config = dict(
    dataset='abstract colour fields from 500 small random pattern networks',
    encoder_norm='layernorm',
    encoder_mlp_ratio=3,
    encoder_patch_size=[2, 2],
    fusion_encoder_width=256,
    residual_init='zero_last',
    momentum=0.9,
    batch_size=64,
    warmup_steps=530,
)
Rows from block 2 of the image encoder of a small model that answers yes/no questions on an image's attributes, named by matrix and row number. Rows with one number belong to one neuron. Each number is 128 + 32 x the weight over its row's rms, rounded and kept within 0 to 255. All counts start at 0. Numbers have three digits each.
After each neuron's rows are labels from the 100 images, of 14976, where the neuron reaches its highest value: "strongest on" is what is common among them. Only what is clearly more common there than usual is listed. The data: abstract colour fields from 500 small random pattern networks. In brackets: how many of the 100.
# fc1: MLP up (encoder.blocks.2.mlp.fc1.weight, 288x96), inputs 0-47
# fc2: MLP down (encoder.blocks.2.mlp.fc2.weight, 96x288, transposed), outputs 0-47

fc1.14:113093160127111104111110147077082101167146098158155150154110064143116107156071171127109110181130044111147148125104115190157113151144140121073143
fc2.14:153135212120175141170089124108092097060141101121156147141098099111118126142103141086103115128168123109075097109182138057088158145118092137064164
strongest on: fine detail (100)

fc1.74:150145214114120104132131115144083074111156176128074058119149102121169083130155149166110108131130119129092130158105089166138100121157113120150087
fc2.74:069104152146114097075059091078124167101104188156102154083093156131095156147117134081173114131060156154187103154177123136144095101187089153079092
strongest on: fine detail (99)

fc1.274:158161190184162110149087102091123073160132153165154146126127131127106112143105108133129132163136139047170157157127114125133124143161153128093119
fc2.274:033170121091134107085144124062082129135145102126099145125132141164153114087170183130153093112153107167111089081167072106107156067151159105125094
strongest on: fine detail (100)

fc1.243:161138179107115157087131171119128143133106106141161052078137098146197082125142152105112104102111156147093108107149192162139183144096164090149207
fc2.243:173162143112162144103115140118124115220133132134199098113139131152170096102097196102103075138105177141167137075164047120095158158123134131148123
strongest on: fine detail (100)

fc1.19:142142172093133207090099142111103092188135118119157141111123184042130099068136173187152052173173091147159154119117123085118103106109104142086141
fc2.19:113130121165149189177071136125107225171089110057140117138111169146138184113085135104165157070134092129109159125120148135081092173095100162084100
strongest on: bright (79); fine detail (52)

fc1.10:106188106178083147114130081139185155141092084119112146103178202096128101129141136105146111132162167120138159143082138113065154105149107072126109
fc2.10:189156080112088088135157112116076113122121139129124149129099114068138058062135158100159150089080119157159122172113182119176106163160115121140154
strongest on: fine detail (94)

fc1.187:158175172126175131100102139127107149132148084128138165063173129186108150129130080127133128141103041107076100129109103104139076080086116181134105
fc2.187:161137224026140135132165082120140105124079116152155118136130124095117160102130172183139114133092107163103116143157168143156147131150086099163138
strongest on: fine detail (99)

fc1.171:138087164103120101106119153097150136158083145160065129102121113099100136140193094123156158134176142153165116150123029088091130158149084158164066
fc2.171:105088184159127152100152160106164083150154140170137148122118116179157139119139119126150157163111182157056145142151142178137121117128136183092026
strongest on: fine detail (97)

fc1.196:162207136135136152133085153110094139111053111123115076144142110139039123089114093160158123153090193097074121165102188115172102145106125111139187
fc2.196:151156083146100094103153158167149131137108126146118112161071113159164107163079139131104135077051137125133107121145088146137135138083134087128139
strongest on: fine detail (100)

fc1.284:141116103118130135103154071130111170165147195164137128112123116092124095149165160193123132101117075162198092104110226131154118102157112099127121
fc2.284:162136127136083139092167138122143136131136130181137150085137131132110102091113087086106112137130173156107074125128165172187110105141124079121115
strongest on: fine detail (97)

fc1.224:131165205107129142106065147126140113195145157108151127102154188058134140067119178098094045165140105113113152158145135115098092070107141128132146
fc2.224:132165177122145107192074130117100141106146115083142105106161126179124107112139125058102127078141081092137133161109159127069103193140170142108123
strongest on: bright (89)

fc1.141:091146146133134078098136103214150121150085102091100195164107120129135138105128098136112175187168090133113132096134105096180098127136156094120107
fc2.141:120134229108091137131102089108085111158119072103173151159093137134122111143094080101129077081128121156163103090159163135077152136148057082123134
strongest on: fine detail (99)

fc1.121:138103201096096153130133122134145080097194155133119151093101121127137186100108193111126197095094150091143114157153124162117157158183121102182151
fc2.121:124119188119133104179118109145147078109120157125125097089104120095124130128090169127046125180151111156062087140122103136135159063098085040118146
strongest on: fine detail (97)